From a checkpoint of a small image captioner.
Data: trained on rendered scenes of toy objects such as cars, trees, mugs and chairs, 6.3 epochs.
Rows from block 9 of the image encoder of a small image captioner, named by matrix and row number. Rows with one number belong to one neuron. Each number is 500 + 50 x the weight over its row's rms, rounded and kept within 0 to 999. All counts start at 0. Numbers have three digits each.
After each neuron's rows are labels from the 100 images, of 14976, where the neuron reaches its largest size: "patch colour" is the nearest of a few named colours to the mean colour under the peak; "strongest on" is what is common among them. Only what is clearly more common there than usual is listed. The data: rendered scenes of toy objects such as cars, trees, mugs and chairs.
# gate: MLP gate (encoder.blocks.9.mlp.gate.weight, 576x192), inputs 96-191
# fc1: MLP up (encoder.blocks.9.mlp.fc1.weight, 576x192), inputs 96-191
# fc2: MLP down (encoder.blocks.9.mlp.fc2.weight, 192x576, transposed), outputs 96-191

gate.27:462598510433453478496451438407509505527504479437491432574478496539486564559602586515455435411587473469564494546363521445450499465466376516457531531520640525577455519519500444417538547552460512424472474549563577403433536525502507408526493544539531499458525535532524570585401454435515499481
fc1.27:520519524500499493579486481518559534571461502545465445478415447528588469540527476536508522501522534475480483555506569480557480534471492512534450435492533477442571531499543580538514509473526537538512544425530481549522623481418515426543495471561452498552461545428505523489446468407607505473
fc2.27:547527529462533498486530514450470482490568472538457480483555459446427511546421550509582501399455506465407553566572480606572413509484515446510542506474459532589435449432590514538587520540521548559539508429502552527497480530523474427487560490486520495537402470507494479555631430436485540458
patch colour: grey
strongest on: car; truck; largest object: car; largest object: truck

gate.101:459548516527543552513539512415543433539528523487479516489528577533434528532430534501508526525510443490545403546474512570461647506476549435461450396524445463453507483459466454499435500441448510499560537513439463446529517479475573488531389513470525579514529512436465533451396502510538472478
fc1.101:589497521511471462417446466510487518515430492506562446562508530538437466488542530602598389490433522433419493537548391459586488540531502415433491605478548562515470543555493515519484553483457457544557438525562516522490498597519468505500508528522496413473546563589484496589472548532468534499
fc2.101:529533563503482513495527573506511512436567560426536446459508545433504447487503463514513502466625466422538497494418580548520534502498523453539481515462476479471508445463507488511417496545479507481504492449536503433560511575460539462497509473552555527563529472456482458524509544532463500535
patch colour: grey
strongest on: flower; hammer

gate.558:533471527539620502505461416526429488556471462416439528533447510479544517516553424542567420492480531486505502495539500568419459438420496550535475452490466531542417432511566517424515403531462476529493418481482440548485591506454525437532546577496596532461523540534532444458412522607465518478
fc1.558:518438488593561511540540439570439344541395525443496519526588493472549500488513474484552452528520540532526538474513509671473558529460551458504481482470611554559396475546515478460548335473453532495465417499437503513426499541560510403513528432581576510464535562548575462486473565496542498494
fc2.558:468469539450485388516490542493555515455515510507579484479577549477472469475560455458457546487568482585421473449459489523406497495529505524392526608504548481483473570470528473473454429454463516528492569543454422484502463528454508582523540504514440531492525575518537501527571509563539471425
patch colour: pink
strongest on: count: three; rocket; ice cream

gate.303:523558561414468444421411457491556551487499451505499493458474473453491525453431498448363407436500485427448394515404556469545512494426521527544433473502459518519592533561580531498506510517565446550563574593578462451557546554385430487509531552522499543576492431579477481498510534513564511495
fc1.303:587503470472421459502551516501502518522462509484494513452522495547510486474548593426485504547488475487501504450572550554522515587491496506422457554427530572482489432490402572461443481485447393539515540621489393471415530387411610423540453486469445481540513552566458537442482438483561520481
fc2.303:557490516553536466500493569422482547524569598490569525561444563401469565609509527484413455520581451353612459504500573520450490554549425522552469469444486599481564590583503463474474466573527489553551377499478535494481485542496554513549478525572481438503448564474482507487524492476553571497
patch colour: brown
strongest on: tree; largest object: tree; mushroom; largest object: mushroom

gate.296:401606488490501545445397463469480565480538494614478451475483577531583495532455408529520483548562544395436493451536510466474520559501508515524385561544503528385482525507487562478494586567538531456529483438580596515400497516530509505474517479507520475538487496451483440461566522504607500515
fc1.296:510457555496508610544567452425450506565474508460518485543545468442508450509611599581469499433483540493577523513540588529542519445496464528449618431475480530518515509555505531573515460482452497521476519546570461484538539538536498436572474524508477560477478591595494552569555499438449596501
fc2.296:480589413476511458483503512518426494468517498386570455509514513513450553516500474452441507573500525558413481558443617494537527545491598458544498560455496461545482481474460425526501502491505496410449506522559486561531488526515457506565482535512515556449434536417495404540508493511464519548
patch colour: black
strongest on: umbrella; largest object: umbrella

gate.307:576501436420590500569532459537545416495550572403559488489479477424509383563453458519484494563507493485429513431462488548454463517522536493472520554474538529438427538473536469553442517481607487536468492476517504456545513535494512593446427519569490473453504526485493539560527425572447523476
fc1.307:440509481584397515484517522458508473552454497470467467468514507567476547458472536500481544440549471440572578531590544439501503452466580506476434508506452447511566339450459557474517465550436545491485473536414401534503470438498501479569559490515490543536483498519483464470547550533451511489
fc2.307:520540481553537517555476601516602540515502489519532451505484519439490512572519551471499529524515426465507443483516511479611562440551485599426440492483543495471471536450536514434477475560521570515472407552475530545506505521477426553542483499487563474466355542532505493452524452547481422467
patch colour: brown
strongest on: rocket; largest object: rocket; white object

gate.103:496508505540535486461534556436515594552532409482534369435500456415543496496543521503464521464470537497522444436477521538458488543415500507641495485596552546482487470487497517475382502494433474520533536482468522371454601597565463605568461474448440491454530524426470518513507430505476532475
fc1.103:418472532510486519567476490546425460539506522466588549546561519525462437497510525470492493551481545457558561418440477500545457367554454550536464599413496543469533439532531470465516484489556587531572419600443449533507504509519409435534442521549568505527493612545449529464470524556427532510
fc2.103:514465526448503489483535495459466590514430506480508517519547495507408504500506571486487472460571434480538460526528577509486559529579496515460488511461520480496448531455575544371482547491519600516543650511546449485564607529428568555565583541477516561474434470374560396519415406535490465459
patch colour: black
strongest on: umbrella; largest object: umbrella

gate.438:555467500524477561529525570478486433435396407523537424534477427598502452433539429486540542492505457566525506457562513547501485560443439524514482534481575464436476393497525483506526457473498475532504538537489562521482385522529485609474560444468511465550460434492507429527517519548491456493
fc1.438:414496512510458456486486511451478530580459421529475448531513452537574570517419424441522518529500557418520409539469526483493590578440550591537499487532567412502431534558643512346453463564429524495567497518459517556437517485438496557563504526463531501514510587438516483527458584561484472574
fc2.438:507472497542451555512517457526501500558557466428510545505477503473463549487494504474528456573495525526522443401516497514514451538460517599484479495417555522463542495481512550545487497537487392511577503472501535463506506598498478485499459432584468484563485541535475475513580451579466635504
patch colour: black
strongest on: umbrella; largest object: umbrella

gate.434:481355483462414432425482493458466447396489453502527493537482559492530561589495564454490464478588537573551531588495498603519559525523479453513501559416550521550478574565580586470396513471438485528507534550518556562453466504506482484606462483521490510585524527526480478504559535427536460407
fc1.434:585558391509500590593527445485476448503529578476476513481515484419462487505540491578533607478442453459484499423541572407512416439529460577490504461572461458401498452355532456528617483497596491480477430506523470424583503497613568510392546497497447564476529517469536541431539507592525554501
fc2.434:529502469502427559536549508458560568424470466538625465528459522464522538459450540498431573531457460448484506527535518560588503536469492491480595484536452471413527480542560475501527516435507555523481488548511496465542505500496450563484507568515526546521531525462460497460537528507519431497
patch colour: pink
strongest on: teapot; largest object: teapot

gate.35:493556609476538519453485518561532455530501494468464526536508551472453627529367444447454472488560539533428494476502515562601598487551484441499492467492485546481432559495473495478533417546540384494510433516505446565496532488490475545531516437435432498534450491559479554406529494459521544517
fc1.35:489467403403457465434492577572537491441469499549481446614485536506449557428544549503519555419455408491462524566559471477474497422457542452442424477572511489441510624540471564457388494564517484461554544566453478417557487512494422522463488512580532471501508490586500449539449508430433514505
fc2.35:488571448466462536538559427542488462459536515521461459547517515500513510560509548502515431618573519435447519452583574465607423459534509525470507514494420488531524498532569468484510521504546530478568539475508601438483514459536493478564529495507461521515542498448488534544527466415451445470
patch colour: black
strongest on: count: three

gate.8:416470536564567554492515480543448515567503533385586519477458555461389539455422500477478560463522509515524579481410481465481529431551447424596504515438554494479551449487446589475512532553428512427455488497489512507552477467574452500501435488479478467591512499560538567473458567556444507569
fc1.8:536490470443423453485516541462497519493531438551473513478489456547607438493554545484504472500471473514560437493530522542593510548427478648417499463585433544492449559546575433605446480435574482543501563402485468546551488528483599568511520505450535483494495549428441396469553514448580507436
fc2.8:548456468470481490425605518485426529484486472472424454504532362501478475554499551489478457442540425439513510523452455505505559527581479539539524518475619509520435530475521567427568460523457454462477469504498552498481568501457487499500473527526494501542467535491468526494528517488496462539
patch colour: pink
strongest on: hammer

gate.273:443467473464465479556488484475459524521483513436486484502510486514524501436438474476567440486493410505525527476474424500522564536518516532541500393547491540546455440509498557461452572390466603525539516494585489490458455518452539557545503468539499528542424462474469513553512539561515437515
fc1.273:539523490499505571428406492512410495526506557583489468479505503562558467483474486543474424447381432495475522466558472516519555445560435468445464452496468405467480366500485491488424475483488488469552479642509509587503539406470448490489600448476486490527426470392492470477503531522429541500
fc2.273:471509424464560491532417530519512475508538542455523551529394492499490461520443485487440479520518445528539511511581539506507497588518534410461489434539490502490458496515528487488462499537500490547528569477442551445413604552473440549435517609539573488531541504497539531477559573548506573513
patch colour: grey
strongest on: flower; largest object: flower

gate.183:596559489488533426514547498508602461451553594560482522491498421524412490506543554410537491523427527553442613482584462417589486509486497511443519420537514442476572486509615540478500443444521463483571454551581595417515486467490519535398497578576547497475508494586546471453461484472536508529
fc1.183:520478516464543455532558501516515426501483520609487419567485491502483574555541483484461577487431463532517507409596567479459556407486495571453467568529529450558564443472479498550405536516421486517527510501496415562542506449456473357524482486529543561485544582509455459449481541499523562481
fc2.183:449509500379567407530489481590508537463471530520475469574475515482493567543571482508559487490582510458533505545598496464501460481527515438490429520468458584521512488566545541495536484443535552545545557457511576513446441551468560497513539476501513461493486455532467525460526511538518543514
patch colour: brown
strongest on: trophy

gate.157:563466451556516514450476435509460501427517506451514473536466507468493491345483505459503538602456513464537503432520477493457443579478463431581512458507499473514438493463509504410513512538617400475529494500564557534516449604498423480418520517619485552463584520508556519469516485399555502569
fc1.157:542451420542466466583504510473572466527578494494525495508491553414560445463643505431494503467439500478452611510509540462469449514473428463470476515463454473552608523479515464527630433554488537420494398518561531412523496574572517542572495494489470548500447510518532484479464523546513501476
fc2.157:527461548515537547589539442496447469543462437491541466533568518488491484574479439499495451483529453461526582433492521528622396431559441399442475488369468481579447471405447553436467468523461533440451521533489478470519479475473549419550564479536473482527600462473501524449447546545470520468
patch colour: brown
strongest on: trophy; largest object: trophy

gate.99:534555572413491490515533462515419580556449470452566558415484533497482557451396410565544570430454494577461498466437546537542563428567393519513471493570528452570519496540612538462486538535448386575504513448460519481489499455572534495445560465498487524530589489598450549438497481541423434575
fc1.99:425555482526601528521449470520482468513550539532523474506555529468473571416407430529501483523508506419425465555515541409443473499556587505497444512467417463542546550510570553411534481606398513420568525518433523466461491429560446434469479471526448457502524506447518484401565442529435477547
fc2.99:380504549491537475562492483558535499492540567478521439444487553563539502570543467503446508521485478667538505448535516489521536472432522479493567498552556495558617465479440531610420467454527504461494585414533453477444537468574542446469582498433574448472390457524489448554480528543437523491
patch colour: grey
strongest on: hammer; largest object: hammer

gate.118:503522580563494533477494481513578585472527473512464477442402588472534510465525546506415481523492474532515583414421522497483545557472558587613561425501489434524476477443553572458521515535488524522464536513518516381495553599433466529508519469500491536543490569534509441572550495449564514434
fc1.118:483608574532527582479482459629608546467522435510440470376468615549587490504535525476453598524509487508514538515473485531494475495476516526494552384538510519639427450458555499413497490523477476535535547446627547517472499545442519532429573472476462529589479440525519449448514565435528513438
fc2.118:523442565456467459545533488521492507462582478488537494483422508499434416495468493558573475441541550465532447584543434484519487478552500458404574464505486514484471501555493593509573489425534467502535498438483434509484511541473508539521496500498597515548485400547506562580530411454564499512
patch colour: brown
strongest on: yellow object; tree; umbrella; largest object: tree

gate.165:609435482496451529556395484402474550449460498417470516530544576449504499443552515510467575516552461434433512483523534455548563507509491594601501493525514549509529434551535485503544502557481546500559422524488534521400557618559519529473405452462614484497442451510446579422539515464505448490
fc1.165:565430429499501507487362443492457521500422577422509492477532504511538487467466486489478568507524491474485473482455537491474512544489526512527443529488502504444540362535486472447550482546433546450553511646467498398458521557556504508470498449452428531505461394452447478449510475504499469454
fc2.165:452477444498499412518503480460417441524466536467527484471532463538424495527482464445481450509505500680463468416487514488583544538447466479474541507489500541450431426504525526586422560428417428564489487490417514464442463500483529458519506453486486545466462505489441508498506536458450477519
patch colour: black
strongest on: tree; umbrella

gate.23:491463493510448545450439554453548560457481488505538585497427438475535530489473503568390385499461522434471394510425614545458513539451442436526527574516568434481548382475575477471552515574556508505470432502578527468467521461563571500481496648521491488409488498496586444542526513610547489516
fc1.23:480433498597398462477529437529458443510520484534477458514538538544436436488594497554513573457538602532478507453427477455507493470468551559499538580435553533512449549508393496447480419468530462476490438497445502544503506520480494489539503463411566462505515504553480502519434405422525428502
fc2.23:505507454550525405561555575500465538498513418519502444533422627505507438587570480543548578492573474405571590413408514482529499554511537480467480471504423526467481403491485470546472439510459530532544551397496481540440506492518567531599518430543502538448521475470493491558508517622456471389
patch colour: brown
strongest on: rocket

gate.474:538528467582577537504439534524500525485420426474419460509491556491539511486431488529458547533577529491474504519509570525492512524453511489514468432459370534526495564433444523614484515545472454464561594447504524525505595532537527534428471487510447395489505504503463566493583515492502522459
fc1.474:552437557426468498478521472564446442497605512553514585493534411464520528612551486553523486439516464488442487443500480460526481519472511525504523647537559539493517470510516490461561402551411578497501455537460374419504483513466533447519481553475487558397535510475529441507465527493500494558
fc2.474:571445493448462519531430501460466460610507549515481515543459492435526598475553517476446447507496483505520524508529482495475609539520559506434509469531490558485564497513515531489534459595460565513544472611434559480542495433556480518566488497486497452545469556478552542442540536537568497549
patch colour: brown
strongest on: pine; largest object: pine; tree; largest object: tree

gate.26:539501526480543544441518479478500485511510452482553447517504483446481583513552504535507489473489561524530507442522614462449418444498470517567571519512480554515347560513495486383562551503528502577496544474482508483524538577528498549589515568562557481505554647507444504468419510465497410494
fc1.26:557609576468548661496494483501503478506405498496479464497452592405448545495487552476531491410422514478507486448452550545427508569522510469585497465397562471460423525502447502497414452537535534585500512513438484528553547446578465521505540568465488591630505510553586505490437465523360431464
fc2.26:498572418516457495480463470478596537478492463404515533569469537511506454495509495475475535477542546552489470444516497535452453555486454470528378568445492560455472518500458459524493467538536501509474437518451419524477473494585492471525494532410464443493526525468567572491541556547529499477
patch colour: pink
strongest on: pine; rocket; largest object: pine

gate.20:399529552534436550513396484526389571535583528457520470508521537557510506483498455566560602400423525463558467493602447560503532455434572454488487446432481561522575424552470514536481465457491528483477477496544465461490501474491503538527515414473474626465476479511459473493532548451489512541
fc1.20:607502461438449534566482497579491512455445541433469496548503501561514461497502555467492459520481474553446477422461477484589519454502454405406483591573479615488507549466543448511483446534605469561477519573514483546445573491525506517479482562560516494528539557512384501514482427457577539452
fc2.20:450517407471533457510546489576466561528459454439416490465524480416448560550495545526480483541628395441432550511462562522520504551468533460525502442542515494532514463522503501458525521533424519446481432496542609408486526445465560495491477553513458489462488449492463591463516512466473526500
patch colour: pink; white
strongest on: boat; largest object: boat

gate.270:587526481489534452485439436592500497374573589464497559446509552455490492500361542526533372487507515511516530530465518558578479569509507606512402498525518475520452408471524603541513521470452498478483493584572554435476571515515501463422466544547522506554481503521528504531525419504521545433
fc1.270:413519431603575494479467430531520578561547461511555560467402680446455526501589515440507489475440454463524445488562447521515470554526441540427492462601513513520548487494486483476420517445448464480515490422471504486526501435412431467422463470509490578605434400434589542490582512427553571537
fc2.270:464518546437529453485546504429561597536525439470499489446475493528513476553420532582570486471495524498524407512539486497541537497528477425479504481543577463517532482610497553510487464570461523565473487502478432544484436548510492442500441541439557578523538542568518406392533484463567548486
patch colour: grey
strongest on: umbrella; hammer

gate.336:502513560599514474355522580479510526450489481530518506554545535516464460589453536582513536517487513419531574509475481529612437516467522525390479562505520421461400469599483379571532497505507465499477534447481585464519476581517501458477493457497520478491553479514412462484481482557573451560
fc1.336:422476579578456406426514564522555437463550570458397504476491498504440540562502523478471540486432565536495579464544518522532546518482501489406441502564497524444544462509430522514437498529528481480523583469523486436471581599447531602464458576527464516431576443426485492541524486457563470577
fc2.336:476420426434428568491543536452581470433450507485568442491479447482379444498534508516515514470530525498537387458512508408503513498559413445475466507423538469585522449428557476470429526413634442449429551517614494461451496451370527556535516488464570452597483483477511463522537526509524476473
patch colour: brown
strongest on: teal object; table

gate.42:486495471528591492536459530472567576544497469444458420435443524534441546452469487513517533433582606579417473626517509412556473575474418453495472454474474542529600520426432562458493452508434554559513554509476564545499489455502491589507507450455519605400442488494465467490520482461418555584
fc1.42:418487471497517507513510502439501546516492538570521453515582476588395500561463506481428547475606492491524451469472392538515469572502474465519572549423512472519551538515482501463459484526471576535532395471373457519488504476433551557484516515562440503421460494572501560510474448398511475478
fc2.42:543491535546556476532461475447485547529538491485602490506602420387494447549394577546527425554478479575623490449504542512500557420552577526427580493562435431530538516528486521435402536488432489509569542517545510473584495554374555489513496457516579455546494537526543477583526567502527472480
patch colour: black
strongest on: mushroom; largest object: mushroom; umbrella

gate.49:505449564517556537544494495488465423576471609531479549493500540405505473417508499489478447492526528546429469465486535569513551458511502531510484460546476507437502465434505493518550514585549546576478432589543541560472500518406556501570469437536502531513485391545498517536530330564500520550
fc1.49:430489440489581474477509447536494440520632492491514547586500518460547557471473532504423499396487514512535503453578630479435456517412457561467542460507548496539557479595488555379478551521484572535433494565396536427499488487443558513467484541568486497435490467523517504428503510548510512516
fc2.49:486554416499478565498583467419384482500530487506615400538528458626450484535570624525524419531578443481530541517443510519582432471542579460554464507574427561516468431543513492527564527480467474501499567439487479471540491433471461490570686564482492504543524491553566569529558420467487465441
patch colour: black
strongest on: count: three; table

gate.550:484495554587533562525436441446547503515438506465441544489592464434530535500483518556496485433392524499548475517525522449605530495419471533445562457520421484464519429464478445508471590494473495482583578584436496512465524568496450439532552533407461544579512436497524583395529524509544518504
fc1.550:590547491533542465567523447512537461469469503531418528540489508505471432510516555471453532523423446444415480549529531444513586594536497540410572419537472544510482440444470539511543551488493424457618415474477522455474479529558465518535547415354473472483486536494442590371546488536467603430
fc2.550:457408520472518480501477590434499490453467491414535525480491500508482503425497464466433513481508530518483527512422464483468465480447473552476458488508459533491508480433509591514466493460528446486469494483412426522496553554546579588442491466528502544436554567448509497547454582472569465522
patch colour: black
strongest on: count: one